A small image denoising model, trained from scratch.
Model: 4.81M parameters, arch unet, norm groupnorm, activation leaky_relu.
Rows from block 5 of a small image denoising model, named by matrix and row number. Rows with one number belong to one channel. Each number is 500 + 25 x the weight over its row's rms, rounded and kept within 0 to 999. All counts start at 0. Numbers have three digits each.
After each channel's rows are labels from the 100 images, of 14976, where the channel reaches its highest value: "responds to" is what is common among them. Only what is clearly more common there than usual is listed. The data: drawn branching plants. In brackets: how many of the 100, against the usual share in percent.
# convs0: first 3x3 conv (model.mid.0.convs.0.weight, 192x192x3x3, standardized in use, each kernel summed), inputs 0-191
# convs1: second 3x3 conv (model.mid.0.convs.1.weight, 192x192x3x3, standardized in use, transposed, each kernel summed), outputs 0-191

convs0.154:495516553469492469495493498511522514516469527488467505486502495474533502498480477519552497505518518534497518485472480508480513436500513474531505526476508453510464535499484504531499461470508523493495494487533487537532491591508507509525498470440556460500486497514498531513517502505515496496478489511469484530535538540503492495438501550501504496481459570482491538477528496510513526505510515529520525494495494530485464503503505498559502471495484497516520495489512520471513483513489483464500510503514482544491490469513445499462510514465485536489528493512449526514459527496466518463
convs1.154:505504539524551491508520550515493448505522514496515484524493520459529552486558487486449534497496514517532506487487534509534507511519478487486506487469494527501518472517492480525487504503491503502510506475539521523496541489513486532508500475510515517430475465487488477498492457481520470463509519479514501508479475492506478512546482516514488459509525483526541474547470488533518486501510522513455483511569487515463504493515527477471480483474492442492447517548505499506518460481512565506468463495506503466466497476495515520497537513527546482558474497502521491474504491491509474472
responds to: two-way forks (70 vs 42.8); leaning right (38 vs 16.6)

convs0.161:519513533477508482492542514496480463522479485499470560497518547529535491534505472522493537484481465516481507455505505496450488532490517523527514502487457519501540513478478513492507528437501476511514485483494522520487518492527522505499531539529530475512481463470498451490510529477500491478473555487516512507471495499447487475498486520477562514511471505514491550461503529506448480486488475528509518495516495484500501475548539495504509434494503471560516464489510515495455487512538494476470485504489507486481496483453540517546529499512504544527480507452502489462486512490484490497
convs1.161:502492484544510505493489528506505540472526483457507482508515539457517515474514537458525526488505475490524452547478485465506518461475530505517448491528510504521507498513501441547510509513475511500512508516475521502505502524506490498481443483494514497463488541512464518503534507490516535477550508495468496485489533523505483514533474486524465477516584502493500468517552487457520524496510509484515487532454474519473483492523538517470507500456493511470516492569512493529514529509479491491480478497518508528506533524547502489502507497518504547518484542489505445549540508499492492480
responds to: red berries (43 vs 16.8)

convs0.142:493520531491529536496476496522471484510522497500545451507506519519473512500465516509474513517495496466515486487439489552499523510480492506476505502483530460510515484510473521458486483490512510496541518494515503516481518507497516460495510510511489457515506520473496503475499509551504506530487510486527508500501469461476483529552513470499510509468488479453521549474497483523495518494554471449502524515511477525508465472535544477524552539483485512504446520449492502487481453565507495490490513518499460447477516497526508474478485515471486489502498575532456480518545454506471492503
convs1.142:525519494521521504499529452454513518493506508536470528463533500493497482464485510483499480471504488500476520493478519487502498538494511446502495506497481459460505486509488455498514484478481486465502508503513470490513498467486513506478479498496475463493496501523523538480517487497500487517494489528483526513512536520499486479510510526532470518521475489535455420509433512462474452488439557571509483465501527519502563485467537500514494498515498458495494520452486458472516502545457509473513491521541508503494492526486504557525476466510469521495487486483534498478485484537540503500
responds to: wide (39 vs 16.6)

convs0.79:532513531486539485496509509510518465511524466501538447534515531499508522534494495540510509495428518516519423509507492505483531503483458502499498496472519475503496527516514512508493485503520449510509543509500523529430503463519525536515515477496482567509503542471455461459529514524505509535550506499471491504524500551478486487523518523462516484524515487500481501524514503523513488449510534493509478508510522518521441466544524507510530503484501523531514477483524512503507475500482524521491514522498495488474523439505461501508510511518526486500461527520500438526479505510500523472
convs1.79:485516505470485469491539566496533493448524503474489484496482525567526509480526488449535530494476524495522529489476532461496482514537510489464444485503493505506524514528450493492483478522507501518497506497531525535509469482506527526563491473485513511465488472489487527502521565476503451464484503465492516548568535474498532539496489505491524494537510461503493489492493459467498482512495486518491508494550484510492496500494499499488494489464496505495490487537507502508511494493525461498459508487510485519491523490510518571551483499512494527495503454513498488526475470536443482505
responds to: two-way forks (68 vs 42.8)

convs0.127:552487505490505510514492473508501503497532492542497491555527523480521521513529526491508477476481481509489531564457541505521477536475466505503506536506493503478510502530492552501530491547520469496453524516528540497461521490480491546513439508508464466514471519488476504487485510506525511485530482484433492507498498511489499508495466493465486449516486436459475535510492469520457503442507516483502558503482525519498500540520478511484501497502487464478510496525535496443521473476520503497524453494512481457465522513500480509539517511506504492494491493507473446511508488488532534514
convs1.127:539446479506492476480535499518529505480526516514522510467505526457481468533461485500510506474485511530471488437498524465492527494532540522479492475520470485524470509474501492513451464505482513522499543515486487464495541516487533478489498480474529499521489486537513464545518531539489467516505505521531517522467465479502454472470484516454487524514489557506503461517416494493527496527488489495516483502447497486516533522480504509474541510495487538464481507479491505542471528498461506506498508512488486484481527522541481513465467516526538478483546484508529511477494515489537497506
responds to: leaning right (39 vs 16.6)

convs0.109:490522495495508509483526519472510493548483460510471455474510531504478469550507506519507486504505520477502496489493483513519475557504564504502478457469506536530484527504504489507539526516463506470462470502485505484466479496502498480521483492507471477560537512488520458523501492481533511527510489461519513483447477505422531509501461502494465541524524504508500496473522506476466467487528464468483525479481521499485497487519554517537555542497547509504471515529508529531504460518501472499537516525489477468529526516503518458504487512539504542509481477491486505493496510469539543481
convs1.109:506471495531531521472509504560491481513498460493460481436538498498561502524503468507529569505543503491482502515492472513491555465473517475492544492489475504490528479497500477494498464507513495537502434508478513485487494504507529541528523513494522475486481502515518484461552524482528460508508512512482474513494485475470478499491524527463537517475511489540521477492512481532526523525482503528465525504483487521483512498490491509482491465460483480494490513510515466506509477461502520512559509520501502489471512498528512547550492448475545518537526484518537539501506474557492495523
responds to: night (65 vs 20.6); bare (45 vs 16.3)

convs0.8:472506479495506457530496474506463528488515500507523543547553486514485498494517497511484491512522505483471481510510520497494516555480489518525516519499530442481501502465538530494448469503496515469522485519509480484493511528517461534474501544483514529501515500535506473474469454511462422488433476524507497504498488457526480496504543514457514484536506513500462525487506490516479496546499463531480477525483491436477501484547486518473456506537497470480518464517533501499460546483503511506525491523486512491548495495504491534475523485476491486517514457451532489522493482499475483504
convs1.8:532488524553512521477482497506481475509469513496467500490498529513513504509447483470509509503486520472530495505459482474495475454533508499471510443489502478517514521496476500477526504503480516500479515490491478520520487448480505485492507446508465441470458494486486546524478547473500505535500489495495453467501523494450518526477505503514504493502496525518478469529555498476516485504486501486491519452457532583548495461428510479477544509484519511492525506491493525531532506553486496483476537511479522495475478448483475519511489530507511539489487520496495519457500480524523490490
responds to: night (57 vs 20.6); bare (35 vs 16.3)

convs0.190:472531518486505484508523503483457513512524532542473498522529505506454512514470480522479509529548495502489509549475492527530513496479496565490454520533475543495476500531546515483532511504503503524505453494473438520508528496452516500484505478408444531498531499502495517519491522499521514509468501487464510469516497500468511485510477498508498495504473485477486519439490478482559495524494495447534498546503505518519537450452531505495514526528540491474503524498481525509503500496523508501538485519468492471481487530520472510475526501486464516537531523510529475480486492510503493487
convs1.190:532508470541507457500487477494511487477491503460502483483465488533510487503504476488502489487500501499512523471496495534495508458534510469515503514514527468513536539503517494507462494498515491501544556473496521511490478538492492506502461489576549473495508484525526524514486512443511537550499496484540493502501490509477482506456489511490506517481485535551500498526483513506495493521474491451510510489497503530468522503518515448488488509507486550504477482486484490524478495526526519503525549491495524517513513507399501507544511486475465489490488477475518481488538495482475543599
responds to: narrow (50 vs 16.7)

convs0.136:485481519512513524530471517509503474549425465517523471480483492516498541536502492492527540489536492547495502505484491462503531501487499479526503538481486524519475506541479516530524465488491530462511476504517475484499497531523471514503485517486493492520519492477531490497505525497525518476505485494508478503506509455502523492517487469495525510506464483514467469462491493490460513462496536523469456511512483514524489508532536543546540469485474512506511516450461519501500440487511493482520476501492462498480476559498522461566536515544465558555485496492522479516503490536505539520
convs1.136:522498455485527509487533482504478542514503491494490504481516566510506468529516466519507451533518499524519488508519486519535497518458551480497487479460491527490510543470537460498532456473496507465488513457480537495452466495522503526491469500514457518478491500486485493518535496477558518528513461464505506470479486484455506488546512527517510512511494488517495494506486473569528493503507510479499519534550518511441494501445516516501498491512490479489498522538549533500497459535486496535535499533487532512502536499495531530502506473494506543495481507494504545504471520504550537491
responds to: night (85 vs 20.6); bare (53 vs 16.3)

convs0.78:520510515491515489493521504494492503499491521462484457430520500498492502555519482542483498551520510440480439505474515519491534499493512474491518434483474466488487485536499500569491482491507531510537464521517548513492457447482514493487499525526513499518487484519504487449484530506541519523478501496481487515473521536504488501496489469475502525523503520468483479523495518486489506490498473505492504463497478487536470504546522527522491492521543528490486503586543483523476492491502491487536511511477490470519522522536509528551507512522495553510503528512545491499499473489513490449
convs1.78:533491488490467518493544500494526418535507551493501535497487516521500469569486509456522504462479516487551473502541499490509535517500537494490495502498465530506528456500516491520488511517528497499552491487498495458536507446497530545518524513498488492547489493493521455496504502487510508487535461522465483532513453478495499514519482549502491478558541497493525500491502503495500474486500489504495524509502475520467492485528499504492530504555477510515496484515493517499496561510515539512527520515489533525466526494518567506499514495534512538486503509535531460523507486504564479476
responds to: two-way forks (79 vs 42.8); wide (36 vs 16.6)

convs0.147:569474492487483504497523468502499531498501537522509525522519453502488495505530505501484516487479460499516535500496466463535497493513504464513496486532536507540521504517503544520511534489470510502494576491536563459506495493510495483457508487528486494491481469552508508517543451448455470511485505508486435496495485519558529497492503482527501481507471521499511503481534507447468468513478540501515513496491499461489499529517520494472512468450491517460500538488484503471499514491507493476505503494463527481499499436503535511494473526523471475495502479502473525520491455483531451500
convs1.147:506486512505474526510462542500520487505506542470495514493496482468517523536505506536514484536477506526455472474517532512486508500481506529525550523464457478498483501470502461488492484498531512480538478513484483496485494497505519509501503516474463490552508498461476458485434557543503511512490493477478494512529534480495485483549519526517504510540476513493544491551500505569541510490522477485498521517481484532503487505514523519504502515545490493546524495523564521535495488502477480488511475465513493520514527523485455493457475525499557498490481508496503477494496588499500514459
responds to: bare (37 vs 16.3)

convs0.168:526467504499493527453495497501500512472493497505485474526484501523525507494492485539507513512507551499528482460515503478502511493540514532512472522492494481556476546486512547514455480491482493556490487472515506517492516468520508474516518484466484528510501543556527432486490482461477492495505460498513522501469506521526451513491515487472571530496454551474536496519488485510481480463481495460508527505495487503520531477510476484477518543514558505468485545496498477490503492476476528536525519489517523499498532484512521470486517463470506481432516520521546533463518501475501504472
convs1.168:515506535518482527508496482503504481522504485468527523461466482489505498525452465498491502523474488511484500569445451500491521479434534403494509549495513501479531479524474505484505563507487524492546527502496504509536491487507465518515485476515510489495535491472498484493513490515519523494490527508490497486523504486502496478549512512501434521502539499510451535476500509470497484516477480549540520490484509502489463515509467484472473448460505509480504501467523482527505507476511498510492517493470526500516493499476461505508489480532520446527513507498452542500518478478467510556
responds to: narrow (38 vs 16.7)

convs0.85:463536541505468492512492497487512489518500530491467516529487498514483503519468522499511477503537522475476509457567495484543496498488519491529483499523508446525496449467512514464498538488491538501502532446514497526507507506461516500505531466504533467523530491513493463495491509507502507502478486474514467492489519489530501501559496476489572493501513508479523526477453480462504489539540489503540502537503492509505497546475486505488485474528459489529474531525526517523515490502471408512489486503526517521506534527453519506494523494519480514487496444500482497473573470501497480479
convs1.85:492479495498526485495462539514467497515459471512480501456491504466554522484477532503488518473473520499516518527498515532523503473507504499507510515458500498526470524490523530500535470500506480474487402520506505487487506499501536505504509494503446499499481479518495523499553510473442479526544511482450503542493477514479465517518524520532480539522520516557540494498564533510508505438469474505496500475481503524510466434518458487505523542552508501499518510490482471478506520516492508505509528504468482520480462483487462498474512517549493468513509508494517504532507465516521505495
responds to: night (52 vs 20.6); narrow (37 vs 16.7)

convs0.54:496516529436506479485489497467524500500549508571518567533529537499514534507492482538516503524469509555511535478492498462508498504514504507480507558478530483463490530503483483460487489521528472487476576523486510507519526561505526529487493429435511503487475485499470537497495476498538491525509488507495509489530536548535499510487506504530496494516476479483501484496510504492483487518530473486492471481516538489519511510464505486543475524465447514538506496495507516498527464490521489466461484513465494495510495482479479463475482523487501460494532493484485515503508532494506478484
convs1.54:498499480501489539515468477461487500467508552504485479515502473517497517444535502504516515480473516495463464474523488487482540475511490483513491470518450510491487480549532458546489505513485487469519542467505497511457480499511479568526483455514493496453446500510475507524453476486481521470506470507493463504548488512522497468499489511539487504506527516525522528514515458492521486522526511471499476516523475477486486511559519474508470498470536488471455490501486496519488534444511508453466487504493529505462509505497481551520523520458505481488508463506471482510497526464500462456
responds to: two-way forks (75 vs 42.8); night (73 vs 20.6); white flowers (39 vs 17.1)

convs0.123:473484513484533483523476533513468497480501485528484518427526505513525488485514497482477474557499493504531489496471487503485497538485531507534543543464504498533522522487478507508473463539460509496476518480468519510455507501563502469519492470504450494484477487504483507493493538530506516496493545457478491500469556524485507526505484499468582501466568469486503486481528508506440519507503509463508543547479451465535523524516493499484519515481490517482494518499504475462522502481519459499488506497506504519499526480504519474488496509503522518497512486500527511513513541499464521437
convs1.123:525485464533496471494496484500509506522531552478501472522484471521492511519477476503530515494513496513422520501490462498506551504525494523496447494479547498509514493527538498470529497461496523516486472484522476471562461494517519477495496491536537518504493504519504488523521481450484511532504496499534489534534494499512516529491511496532452506516451518521462526545479481443518491474476532533501488454504531544442508437486484478502477471486513502548475509469508514520470478489517550506550496488457481472489524492512459515493492476500495457493516516496465495486502483512515515507
responds to: leaning right (41 vs 16.6)

convs0.145:488528487532479520502529518500569468507502465489540509513496510486528508496483548486512508508488516514466529476519505484488490450524441505483521466446501467525489482484519483523483525488492539466503511442531517491499506556536508507497479471529532491468507514466459526522509486498527532481521534471457447522511507459524492457493502515522574485478504503523485449500491507486495511502518511478485488447526464485484492498510491507485477489498461522519533501533544512526507496524473500472455482523492495535482502487502489553512521528529505521492555508472524467468526537490483512488
convs1.145:523497521519519520491488496505480520492490530505508516464458507498503521485527480528462483520472483509493480556486477475527488530476553430488531538504512472494494466487479507536474508463492497526491517537505511516503457485497483491522559511541518527513513478508546486502494511483480467505523522495537488483508524520522476479512506498504435520499510499544511517501527514457520486494490500518531536497482482516512484525514508485484499460489480533491471493418494494543534497473491534525467513524486487512500537490486503469547504482479559499494451498496479586538522472462526502475
responds to: green leaves (41 vs 16.5)

convs0.1:498491467495513540498510500503530494518500496467543485510552506483508474541495484507535478515475497497535473499485509496534474505520513517530515442493494477547517508489503517505494506498491518528472496493514485499507487473488509496476500508432531538467535512502515499477514489478529515541463533439506448524473490521499512514477486532528525496560508545503499480438469522474514505457502492512530481489511505516551460444499481509460491555529552478496523472495485535528523507501479518463473467492536510495486511555465478491468473540534447482506523492505490490509528504538502518509
convs1.1:500548479486488483502515544483513523514486507506467524487494501509521502489464508479496515503523483510500520435478518541505490476513508499444535468495505472479472476533495531472542501514512497464516510497518515525434500520528493504502477499500449485541482504501485512508498513540500500482553510515501519497497497476547471491537528462483462532491495509454501505546508501556440471536491491515476502539485514528526494507484470482499491524514514492494497512548555484470514539475514488552544486505458448491518495495513464493499537480464540472525509512504523519491509457461553498463
responds to: red berries (36 vs 16.8)

convs0.165:579530529473467478503509488512488486525489482454468530467491503453500485456505537482512518469521490527524513465537520480521519482425541549571524506506514492520502499506507486495510496488504486513516513512497488491517488535476513450453504519470518464551496499501496511520502517496501517471490506488540492532475497467518492488466492522559452540538460503536520487503507504471483487501521526519502446528521493515514499478504483497484558521457454489516504486489504491502494471498495499529482522511456527500553500500507529489498504522523457548532483503520493534492456511513506502511
convs1.165:463491493529533470499477490490494463544507442499512517500450501466502481501468492499514488532534513539491497514526496477491464539446523531492538486487458517458496504517491492517457495475496567513470463460534527508518486473523481482562482483511530512450508486488508516500472529467489524528508467505497517506516471486512488523547501514451523506520497521468467500519458504533498462548501489478480524452497551498506459502474512497523446460493487502535452469485503512514513518515515502512481491502532494475496477505493501524526490510515553517532473522508501529508543522467480471491
responds to: narrow (45 vs 16.7)

convs0.51:539506491514523526512486492501509527517494506520483466470490513488473498513500508586514506532513478585471585498499503514479492504495465497480480511477464528493495536501504508489517478519510477488507495500484511525492484570513497522486482451472518502537496503480502488522492496512490493528511520489477477486517523516536487463501484495507479495525508479484473484495491497497465511523519509489482469495525482488492510528526490497559498535393471497508468522440492532516480427486513500511508471518464480526449501529514484494505522489516491498537493524516512518513510568502518498467
convs1.51:519514539487563496491524464493494546500506481475479488508454524524500530488522530575470520500521484525521560534515481504517520497535496501540528490477522461517513498483505483512510485517490511493475535504468507517456494535495494576507468480487509487523509502485519487522506478462480466536487502499487487504497525531490492495507501509531489513465511502541502483509490520505520495478498491460525516519492524509506556522552547491528476492485496512500511498481523489507466437460476477492464489491520517517454539533499478495483531513508514483533504503507468536490513590521547532463
responds to: white flowers (36 vs 17.1)

convs0.52:526520562503526455493506489524513465537518492498479504502481509516517481493522487492510490456488506513464473524479476460452519486451503496493515506455542464540547493448471510537482512504480481516511538532541501497500498477593531484506520483516516482502516479482515530508469527499474527434533554487494498505499526510470475503526495490524527520488507486536498473471487452492474510485512466506524550521473511494507515528508508500546514547470493520533504499481518515538503494492454449488503493504490522535553491477517503503503460506525513488454509535492492512480492536505491494514
convs1.52:446485499499509510517480509527492467493480483491451501546499474497502510514486464499486516469494529501505542412505559484506554469598465531514508500526514489482493529504502513505512494485509529509482479456488515509500482543465529476462463488470520499489494470508494486484529499459527497540492515534478505507500493495505532493502510507527541526547495513454540544506494503516502494485504501443494486531491490518473493495451510464506511538498533463516463461500475504474492478506530522495464492497514499489483500480500494517537520518504479478468527503524529453463488483512439504486
responds to: narrow (43 vs 16.7)

convs0.58:490541525483494514494467506480512474518561514552490496496496517487504509477474441479525533518470498540485507485520510508490488510497528502528514533535525496488519496524510515488479518509510465497469510516525463535501492509496533468524488481459480500484473530474476489505485464530505515519490514501540485496524514481484509508482502446569499528500513498455525463511522504486448491513517470509529494511532561520478491524511512499501515499472496518534521544480531510464531481470492488468520486489507520513483496568469472492477523478428513492493487498513490588471500532513505431526
convs1.58:503500468528506497448507499536472518534436480504495510535514492504534525483528528521487471487502561525495482469502487493451492511484530485502467462450501466531488502496454485472525460521507490508480513519467504488493500501497489555506530499505472485500490451496502543500533538479466477495527481498475484518473473539524469494497492517480515448496452472557502512461512509540505502495502539491513447497521499475544493525523503498490476492501492493495544464490497503545510520495460476516445524505502510541492499504460458480493469520546464516513476497483494438522510501549503489504
responds to: white flowers (37 vs 17.1)

convs0.27:504507504491469532492509494510542470548509519457542503513473516494502508515501515530511508500494489508483507507575474470492455517478432489473519463474525508553483512500485524473481520505489529471498474491559472496517508525455495515520542519497493454534531512485485488491485484507474506515487523535550526501501528486580481514513542505488473517502450544458479518501509515458534490526467554522499499465476508515527463492529475486493472510486489504496514519491532518485515501491450481511491498495465491483516487520509456499477470511515542476496465486498496571507515502498489470475
convs1.27:482503479532515479500505453525455478515489498506503504473514543534461473437499493502495496479497504501501497546486496456485522489474497518505536586477506455526504482453502524465537480475497514512492521505501503533529497459534506510470481517504505520479512501479489557513537523503490491501501469529479409501465535504486454513486495484460501487497431478546490464496528481509511494488528473470491517483498496476499484489495507537527546453482510475516516478490478528548461523516470492505492490503525532505507518510487443524492507507487499483474491512525478481476465458518493487533
responds to: leaning left (41 vs 17.2)

convs0.105:502494479503458499452519524463492554510488539496511499501479496485479510487513502497492499499475501491514517495558532515540477487487465502530519516505473494532502495494500492492512524419505494438497509503514483479456478530498509503479509515524475493474504444461494469497489491467510458517512531457535506491486450487501524525452483510456491524495489487525526463531549514452523511477479512526512549505442493511489492498520513520542505500521520493494507541522497520504469506504544533543493483458442536521472490491494496532521550548522524498511477527509499512541459483515505463493
convs1.105:495495509521525493522485496523530426494549488508525486518521501540499548512493455547506509489484490530467494503496472455445547535521532506463434503532487516482497519516485481515488483538506503535484528479534495490494520512505466480531462502509550515498504537528492523522515521477561522490485479569480522507558531501513483488507532495488483486505501512455502505489496469526540481540515496487484482507518513494449521496474513517486482484481509504519502466514545552455518477488460474486494485485535516478547508495495542471491507468503474519489500477515487514453496505508524500469
responds to: red berries (48 vs 16.8)

convs0.169:513511509499490473510525520497524504505509522511501522442518508509505523519534538473508492457501515463525434489506473503511516474501478524532513459477537470482528517511524518555498489509512501504518506486508495514467513530492502525513538466460516482494508472489512501423511512493497511504528477480561469510524531484526475524503495544427540558533498520415486497502524506478505509500517486552517485486515444502531468520532513501508481523546523507520514498507507501499496471472540478494489505529529526500539504456491477519518470506519519525532515464511501502483486449510497470471
convs1.169:521525492488479474473472535488494453520496455461502514499529494517538484521510445483503522531504573487499493523498546518454493490501540486493467485482489476504515473546485485479498509499499492487502486451536524499517478484528457473550510490523521503507469516501475441500517438499566549464518496494497538452545517495486493530526492495525506456521520488493510496478442528460484508512506519508535527517488476478479507495487462500514499462502480512485530506525533475507537511520502517487531488479510469495474469443481532477498538519518536503515477522523496478496485514522464521502
responds to: two-way forks (73 vs 42.8); spreading (41 vs 16.2); bare (36 vs 16.3)

convs0.124:533522429481495468529508520484502512514487508499437509446492512472473487507513508491507486542483519474503491475494540527517510513499530533499512501471523505529500503546501472496494472537481533476519511550461463535558515526412493500500459445504509472492495470519459511497513502530559520488481533474496530522514549498468502512503501477494466523494480507499494494479523468517461535521529515473500506505501514504461512523507486498506513459498465526510501465532488515524485539489487537477501516525541529489539501498469547504517485501492513543466479522526505482513470516494535467473
convs1.124:512492492503505540493524515503528483524502504489537528453472475489499505492489455498501504506513493516451477504486501520512513494549508540581539509494503487483501462502481549468488527478491536493515509470475494519532503509533482429474561516482494504537501516503538463482514562521485538477531505533488529503487510546527453490544516520484459503493515517453479496493506528499536499530489513540500534478488501480522508480494475512507506491499503494528460508499534461546521471485504508490522496482464482520494490483494413517491490510515540489513531524481441526502535517481497520507
responds to: two-way forks (71 vs 42.8); night (44 vs 20.6)

convs0.167:509493474521522462500470445505477512459506538516485456483496482475480492532507493493476497521556492506515500497524495496448544508481513509469502510540465522510504529525528512538485516494460513487552476524521482510439475473499527494512507508529470507469482464511516502526503480448504470467481494523482486495485478499457497496495532533507531520540474505527450496534487479496520485486500499528515458453499509478478533515510530520482488505516497455489497472517466458476448487517495504495573475521481523465479481515505504492523507507496531563524544486483489499514493519466487568468
convs1.167:446521535477504522501487493510484478517507493466475518499473530527484525461474483546487528447519480465504471506473486487555465488468517531541466510461501553470478504507500509473489516540560528498470489483466541480544504522521475452487488548497551493482512549507496476490511544492483533518484504447518504489504537521502503530469488480494506488509556515486501502461500513502496509510525499439477534491516499514509470518467469493515517516466514522530505508455457536500510508454507478518473536518491515509521444500497498486482520477504514486501493514538488488511498478520486459535
responds to: white flowers (38 vs 17.1)

convs0.18:524524461520513542513497507497530521525510524462537520501478530473476489512503500496545542518476515526521500463494501467510494482485507475514496528519545523517478469528485476459469484519483516548512508519461462545530482491427499545511494500536500516489475532482483475470512520502490502458508524538503518502499497508573504520525561502466457461489417506507505488523526539533492478486454522498507543487516485512461490490470506489500483477500500489502528447498510505523495505494502496476512493549461485466488496528482450522492523483450480488510490524507491528506506512514508477535
convs1.18:525486455483469492517499494531498482461489458520485479574490463519527502533518463515491492459509546458526508541504530556484503521584493504539504505530487497493505542524496489526525507510533494479534490449491458486452479540498497470490479495487509504516484473542498488525491513497527507518539489475508490502478480500494461475483520521495515495516505523494516506503490504522484527545512541522526488558518537509476511518487515491548490546523507483468466512511442544438461512520477525525499490479493524515495509506482505504488487526508495431520481513487479480499526488520502509516
responds to: night (52 vs 20.6)

convs0.149:487520470492508515496498492487513479525535472497498505456488519470500501508498520479511503508457495442524506441478497532489494482474515504535483503517492515495540514483516501525494443507471523490524545505517456498518560499460523489498506442481508501494513486503531453474518486506519519495440519504504500518548533504490469513505502499492526539498451493501489523534522506482464508553490511557505466464522473508514489488457479514474494495481511517530540516508493489482542475543525500493515511507534495518465516503546491527464502459471500534531520519529546492485481591514505462476
convs1.149:484483513501468513500530520449523448460496491490490519517532489510555540520483469461519508502506540533481507539503495492499521509516507500519446451502473537491486495475529487495486499512511494482467454499522509552535463489524512522532494448521493510480459501503452521473483509489495510493501463503508457498458492509521503522541517542502515471498521520518471488469502497503504475507497523489482567482550495495457491489534559457536488483503459493509519499525525497505524463494525500554486478487490491465489470488495499489535505565506507535504507533493470470526479455489513542469
responds to: wide (43 vs 16.6)

convs0.118:564495472525533493507533483486588509527483522486551529484528530508517476520492549497494495480486507468492497516416493458532488535503461499461485465469524483498489442514552488493511508493515535472480470474552500517480520501502482519462510495498555479493486495465524521529503505480488511484514505513476498532475468486497489491499489497480488470514497513532500481485546477501511507511494516490529480524513466482481525534503510498470496428484497533503539475559508498542481524509522506503474512520494499499502490485497462513532444469492457501489496518477539472492483532493524498493
convs1.118:497524516502460500443491500465512454512502489517495506449531503495493498520504484512527491511522510517499477541504488487452532533457522531538527533456490495480493508529480536451499517514492511493504487462494486497528456498494515485528479489506518496527536465524493472532457521492513536494497535528506492518528506496523455482547494502534471512477440558447508501502514497471516514518505508580544532496488533498490453492502502481495517471501526485535521511454527479494492519500524486514531482478507507512510523529498446467460498473500562485534506517497439515508510513499461485498
responds to: narrow (53 vs 16.7); green leaves (44 vs 16.5)